{
  "arch": "resnet",
  "model": "image classifier",
  "dataset": "renderings of 100 made-up gadgets, each built of a few solids, in any pose",
  "train_examples": 48750,
  "image_size": 32,
  "crop_scale_min": 0.8,
  "horizontal_flip": false,
  "color_jitter": 0.1,
  "targets": ["gadget"],
  "num_classes": 100,
  "norm": "batchnorm",
  "hidden_act": "relu",
  "depths": [2, 3, 3],
  "kernel_size": 3,
  "stem": "deep",
  "avg_pool_shortcut": true,
  "widths": [64, 128, 256],
  "loss": "cross_entropy",
  "init": "torch_default",
  "residual_init": "none",
  "optimizer": "adamw",
  "learning_rate": 0.0021,
  "beta1": 0.95,
  "beta2": 0.999,
  "eps": 1e-08,
  "max_grad_norm": 1.0,
  "max_steps": 27300,
  "batch_size": 256,
  "epochs": 143.4,
  "lr_schedule": "cosine_restarts",
  "final_lr_fraction": 0,
  "warmup_steps": 1360,
  "weight_decay": 0.02
}
Rows from block 4, named by matrix and row number. Rows with one number belong to one channel. Each number is 50 + 10 x the weight over the matrix's rms, rounded and kept within 0 to 99. All counts start at 0.
# convs0: first 3x3 conv (model.blocks.4.convs.0.weight, 128x128x3x3), inputs 36-41, a 3x3 kernel for each
# convs1: second 3x3 conv (model.blocks.4.convs.1.weight, 128x128x3x3, transposed), outputs 36-41, a 3x3 kernel for each
convs0.33:61 63 55 55 51 59 62 46 48 49 44 36 52 51 41 43 34 30 49 51 59 49 40 72 41 41 58 50 55 49 44 48 40 42 50 57 45 37 38 48 48 48 44 47 45 40 43 50 47 55 52 47 61 52
convs0.34:41 42 52 38 42 51 41 37 43 73 66 56 58 60 53 47 54 50 40 29 45 50 27 33 68 55 50 51 49 51 45 52 43 43 44 30 62 40 46 51 33 24 46 43 42 30 47 65 44 49 58 52 47 54
convs0.35:47 52 59 43 48 50 46 37 42 50 27 08 48 40 18 73 73 62 44 41 29 51 54 50 48 48 52 49 40 43 42 37 43 35 38 42 49 44 49 64 66 49 62 61 52 43 49 50 53 50 48 51 47 33
convs0.36:43 44 51 38 35 48 46 50 40 54 50 46 53 50 55 39 52 41 43 46 61 45 51 68 54 57 47 39 51 52 48 58 55 51 45 42 55 56 55 57 43 48 58 42 36 40 35 42 41 58 60 41 51 53
convs0.37:43 42 34 56 46 41 48 40 40 44 29 41 53 40 50 59 43 51 52 53 34 41 51 51 40 59 42 55 63 58 56 55 51 55 59 62 23 37 47 20 15 41 43 37 30 69 61 41 59 48 38 42 45 45
convs0.38:30 51 47 50 53 55 50 47 46 50 45 48 52 56 48 67 66 56 60 48 55 82 60 47 68 63 42 57 56 59 52 53 54 48 53 57 56 54 48 40 45 44 34 42 55 56 40 40 49 47 64 52 43 57
convs0.39:42 33 34 37 41 56 43 49 58 76 65 77 62 50 62 62 59 63 54 56 61 61 59 54 55 52 56 52 57 69 39 36 47 34 28 40 36 46 60 38 36 46 48 37 43 49 55 52 47 46 44 54 41 40
convs0.40:44 39 41 42 41 51 44 44 46 69 57 70 59 49 58 61 60 70 55 60 63 43 51 64 44 59 54 48 58 62 42 51 55 34 41 46 35 41 53 52 46 55 52 51 46 51 47 51 45 43 38 57 43 31
convs0.41:41 47 46 40 51 52 42 51 51 47 51 40 69 66 56 57 67 67 58 51 40 66 59 44 54 44 29 59 54 51 57 60 59 42 46 55 34 42 48 45 44 50 50 43 48 70 66 55 63 60 51 52 50 48
convs0.42:33 35 39 36 41 46 48 44 56 58 60 47 65 69 63 66 62 48 34 48 53 42 53 37 39 48 45 59 59 57 60 61 54 41 44 54 59 53 57 55 45 43 57 48 40 55 57 62 66 56 43 51 46 38
convs0.43:55 48 43 66 49 57 61 48 44 58 66 53 48 56 38 40 46 37 48 32 42 37 27 33 52 44 38 42 57 53 57 59 47 44 54 55 46 47 48 44 40 42 46 45 48 49 50 50 44 44 62 41 38 46
convs0.44:39 38 31 36 32 34 44 35 45 42 56 58 60 64 66 53 55 60 41 51 43 37 44 45 26 38 57 65 53 45 60 49 46 34 29 34 51 55 58 52 56 50 48 48 48 49 47 43 49 36 51 45 44 56
convs0.45:55 58 59 53 56 52 45 46 47 40 58 51 52 57 47 59 57 55 57 55 42 48 37 34 46 43 30 56 49 47 63 51 51 54 49 46 46 38 46 52 45 48 55 41 50 55 63 52 51 48 33 30 20 25
convs0.46:45 42 37 44 51 51 48 53 44 61 72 78 61 60 72 60 51 60 55 60 64 54 56 65 38 43 50 52 51 54 46 35 45 42 31 52 39 47 43 48 47 36 48 44 35 42 54 53 38 44 50 46 46 62
convs0.47:60 57 56 58 53 50 67 61 55 54 56 41 53 45 36 41 32 32 56 48 60 50 52 59 39 47 55 54 52 57 55 57 64 65 71 67 53 57 51 48 56 61 49 54 66 41 50 49 48 61 65 51 68 70
convs0.48:47 48 36 55 52 34 52 49 27 44 40 56 44 46 57 45 54 66 50 62 67 53 41 55 61 42 47 51 57 60 50 45 56 44 39 47 56 79 56 43 48 49 47 41 37 59 73 45 47 65 52 45 42 32
convs0.49:43 50 52 54 65 56 50 65 59 44 40 58 41 40 48 41 45 44 37 44 44 50 53 51 46 45 52 65 62 42 67 52 40 55 51 51 52 57 61 43 46 50 41 41 51 59 49 37 53 46 47 58 53 60
convs0.50:61 44 39 56 46 45 58 53 44 57 63 62 55 53 47 58 54 45 50 52 62 53 61 63 31 44 53 55 65 45 43 53 40 59 46 31 48 46 40 42 45 45 61 57 52 53 51 54 55 47 54 60 49 49
convs0.51:51 49 35 56 63 37 45 54 51 47 34 44 49 49 45 50 56 36 60 45 42 54 59 45 49 36 36 37 51 50 54 50 47 54 46 40 47 63 39 44 57 55 46 43 38 47 49 36 62 60 42 46 46 42
convs0.52:44 53 54 57 59 45 56 61 52 53 54 57 52 50 52 58 52 45 42 55 60 42 46 60 29 31 46 54 56 50 40 39 40 45 25 42 44 56 54 45 53 49 46 43 43 44 41 44 37 33 46 41 37 46
convs0.53:42 37 48 43 50 49 48 52 49 52 50 45 43 51 54 54 57 44 42 50 54 53 60 59 51 50 60 50 46 51 69 60 60 63 53 50 55 60 62 35 38 45 50 29 30 34 52 46 51 64 50 52 43 34
convs0.54:44 31 43 38 27 45 39 46 35 46 48 48 51 55 54 28 37 37 33 30 41 49 61 59 47 56 53 62 55 37 48 49 31 40 50 33 59 57 54 53 55 43 63 61 47 55 52 61 55 44 53 51 41 58
convs0.55:45 54 49 51 55 43 39 55 34 53 48 57 52 51 51 51 49 38 52 59 69 37 48 66 43 42 44 28 35 46 31 50 61 42 53 64 45 62 59 27 53 63 33 34 50 47 55 53 45 69 69 45 63 60
convs0.56:47 48 51 32 45 51 46 35 40 67 65 61 57 50 51 34 35 46 54 40 31 44 40 64 48 53 60 64 58 67 61 48 40 53 47 36 54 53 62 40 44 53 36 38 50 51 46 39 52 52 53 64 65 58
convs0.57:34 36 34 44 42 53 46 49 62 43 54 44 52 57 50 62 65 48 54 49 43 42 46 44 41 40 37 48 52 58 52 47 57 36 30 37 62 61 59 57 48 47 61 59 49 65 60 57 54 47 42 39 38 37
convs0.58:51 55 30 51 46 34 50 54 48 33 32 40 52 41 39 62 58 40 49 55 38 62 59 47 56 51 48 52 56 64 54 61 65 53 72 52 39 35 46 45 42 40 56 57 44 57 45 47 47 39 35 49 35 32
convs0.59:47 49 62 44 41 56 51 60 67 56 46 25 60 48 37 47 40 35 53 48 55 45 46 54 44 41 36 43 45 49 44 45 48 40 53 58 44 46 47 41 46 44 41 42 46 56 54 53 48 56 55 46 52 48
convs0.60:43 53 44 51 54 47 47 43 49 45 42 51 47 60 52 54 59 51 51 58 60 45 56 66 51 52 55 32 42 47 44 48 54 49 46 51 46 72 66 60 66 65 68 67 54 54 53 30 55 51 41 58 54 46
convs1.33:55 52 46 43 38 40 52 48 39 50 32 42 46 25 39 44 30 42 36 43 55 26 43 54 34 48 66 58 50 50 63 58 53 62 46 51 36 37 38 41 38 45 51 50 49 54 58 51 49 67 69 20 46 56
convs1.34:51 53 39 46 56 40 51 64 50 48 38 48 47 45 46 49 57 44 37 28 42 47 42 45 51 54 48 72 56 38 65 52 40 67 50 43 42 49 56 50 51 60 55 44 66 60 57 54 40 44 59 33 48 57
convs1.35:52 53 58 47 45 43 44 48 49 36 40 48 45 43 50 56 52 55 43 35 39 42 38 40 51 53 50 45 50 53 51 52 52 53 52 50 46 49 43 55 53 50 57 52 54 46 53 56 44 52 55 26 36 47
convs1.36:46 48 34 53 54 33 49 51 39 38 48 54 57 58 44 68 59 50 43 46 35 45 42 35 46 39 42 56 47 49 54 36 47 44 40 48 39 47 46 60 46 53 65 55 65 51 51 55 40 41 38 45 56 46
convs1.37:56 50 49 57 47 49 59 52 54 59 51 44 60 48 42 54 45 50 55 44 43 50 51 52 53 45 43 45 55 60 49 62 55 53 51 40 64 68 59 47 70 64 45 68 63 31 42 53 39 38 56 43 35 51
convs1.38:49 53 53 42 50 53 55 55 57 53 34 28 59 55 43 64 63 53 63 60 38 66 55 29 63 64 46 20 33 47 30 42 58 55 59 60 58 50 58 58 52 56 63 59 61 58 72 59 45 56 43 27 38 38
convs1.39:42 33 36 29 29 29 34 36 33 45 54 46 49 56 48 61 61 51 38 53 58 43 56 54 43 49 44 34 43 51 46 51 56 49 57 63 55 47 44 60 50 45 67 59 58 55 53 58 40 35 33 45 45 41
convs1.40:41 33 40 36 32 36 41 31 41 44 48 31 43 48 33 33 39 28 44 52 55 45 54 53 41 48 42 52 53 57 48 53 55 51 56 61 60 55 56 57 54 56 67 60 61 56 52 54 51 43 44 58 52 49
convs1.41:39 46 55 53 50 54 47 47 46 43 48 48 51 47 47 59 63 63 54 48 45 58 55 43 64 59 42 50 58 60 44 56 62 46 55 60 64 65 52 59 64 53 45 62 66 45 30 31 38 33 51 55 52 56
convs1.42:46 53 49 40 43 41 37 40 39 52 49 61 36 38 52 44 49 50 53 38 54 63 48 47 64 60 65 45 49 55 52 54 54 55 55 48 43 50 51 51 59 55 59 58 56 59 56 57 49 48 53 55 46 47
convs1.43:60 61 60 50 38 36 40 23 11 41 34 41 51 39 50 50 47 63 42 43 50 47 50 64 36 37 61 59 53 56 59 58 57 52 55 71 53 57 53 50 51 52 56 45 44 66 64 47 54 60 56 40 48 54
convs1.44:53 50 55 53 45 50 52 52 58 37 60 63 18 45 47 11 20 39 45 50 49 35 52 59 27 50 52 45 53 58 46 46 51 45 42 50 51 45 60 54 45 55 57 56 56 47 52 53 51 55 54 54 48 52
convs1.45:52 48 53 54 47 49 46 39 32 42 43 49 41 44 51 52 64 68 55 37 34 53 45 35 53 44 51 37 55 59 45 52 58 60 64 56 54 53 57 48 48 55 55 57 58 51 47 43 50 44 42 52 56 46
convs1.46:52 34 41 40 31 36 46 31 41 54 58 43 39 49 45 25 36 39 38 48 54 36 49 59 35 53 55 50 45 51 50 46 52 49 44 55 48 43 57 52 48 56 58 54 59 55 49 38 60 55 42 64 59 52
convs1.47:44 48 47 45 50 47 42 44 45 48 58 61 42 49 53 35 38 39 43 55 58 44 59 56 43 54 53 45 49 48 44 49 47 43 45 48 62 62 59 67 59 59 68 57 55 58 47 49 65 50 55 56 48 51
convs1.48:39 54 57 41 44 51 45 40 42 55 56 54 60 60 54 55 50 48 27 31 40 33 58 67 42 51 51 64 68 58 59 53 41 42 44 26 53 57 49 51 50 51 53 49 45 67 61 55 63 52 53 58 53 59
convs1.49:49 59 60 52 56 59 61 59 44 52 46 41 44 49 50 50 60 61 43 36 39 44 34 34 46 47 49 45 61 72 43 59 67 51 65 62 60 63 73 44 60 66 27 48 49 43 35 45 27 29 55 38 39 57
convs1.50:75 54 37 70 54 36 57 38 29 42 36 31 57 52 42 70 59 58 39 38 35 45 41 39 51 53 49 69 55 37 55 42 36 36 35 41 30 32 44 45 45 50 51 56 47 60 65 64 59 60 54 52 49 35
convs1.51:58 68 70 54 68 76 26 52 68 54 56 52 65 57 54 48 63 60 35 55 41 39 43 49 54 43 55 38 49 52 58 59 60 55 51 60 63 46 37 64 63 42 60 58 47 51 42 25 40 31 31 63 64 53
convs1.52:45 51 59 34 46 57 38 45 58 56 47 45 42 44 51 50 54 63 46 55 57 43 53 63 34 52 58 20 17 39 39 30 54 53 60 73 67 63 57 63 58 54 65 64 62 42 39 30 50 41 36 62 58 64
convs1.53:59 53 46 63 59 43 60 60 45 38 28 51 41 46 52 53 48 32 51 42 50 50 50 53 44 53 48 68 61 47 52 57 54 38 38 37 42 40 47 51 52 49 58 67 58 59 57 67 52 50 69 56 69 79
convs1.54:58 54 68 54 53 71 47 50 68 54 48 41 45 44 32 48 43 38 52 45 50 51 46 55 44 38 44 53 40 34 54 42 39 57 53 48 42 62 49 52 60 44 49 51 49 54 52 45 54 50 48 60 64 63
convs1.55:54 50 51 53 54 53 55 56 46 51 61 45 48 43 41 61 42 34 50 54 42 40 49 42 38 38 36 73 67 59 56 47 39 34 25 33 54 52 42 63 53 36 64 60 45 56 65 72 57 59 67 63 71 59
convs1.56:70 69 63 59 50 49 46 47 50 19 25 20 40 38 35 50 44 52 41 36 40 43 44 56 43 47 58 48 49 58 41 51 58 47 53 53 51 50 46 54 56 48 49 49 46 54 54 62 53 59 69 46 49 59
convs1.57:46 50 52 54 57 57 42 44 45 52 47 62 49 44 52 56 48 50 42 25 24 45 28 23 56 42 32 40 45 53 41 50 58 37 50 58 62 57 49 67 55 55 75 67 64 55 32 32 38 24 36 44 40 47
convs1.58:48 53 63 47 52 64 47 49 58 43 49 72 35 38 64 50 43 54 48 39 50 50 43 47 48 54 51 51 47 54 55 57 57 59 54 55 63 51 47 61 53 44 56 47 49 44 32 37 23 41 42 28 49 51
convs1.59:49 48 51 51 52 50 45 50 44 56 59 54 48 48 41 47 37 34 46 43 41 45 33 28 50 40 34 49 51 59 53 51 52 49 41 46 67 71 67 60 68 68 54 54 59 69 50 41 55 41 42 44 42 50
convs1.60:55 61 63 54 59 71 51 65 75 48 49 56 47 38 47 61 56 54 51 54 39 55 57 44 58 45 39 22 40 41 39 47 45 46 51 47 61 68 59 69 72 58 61 67 51 59 48 45 51 41 37 44 41 34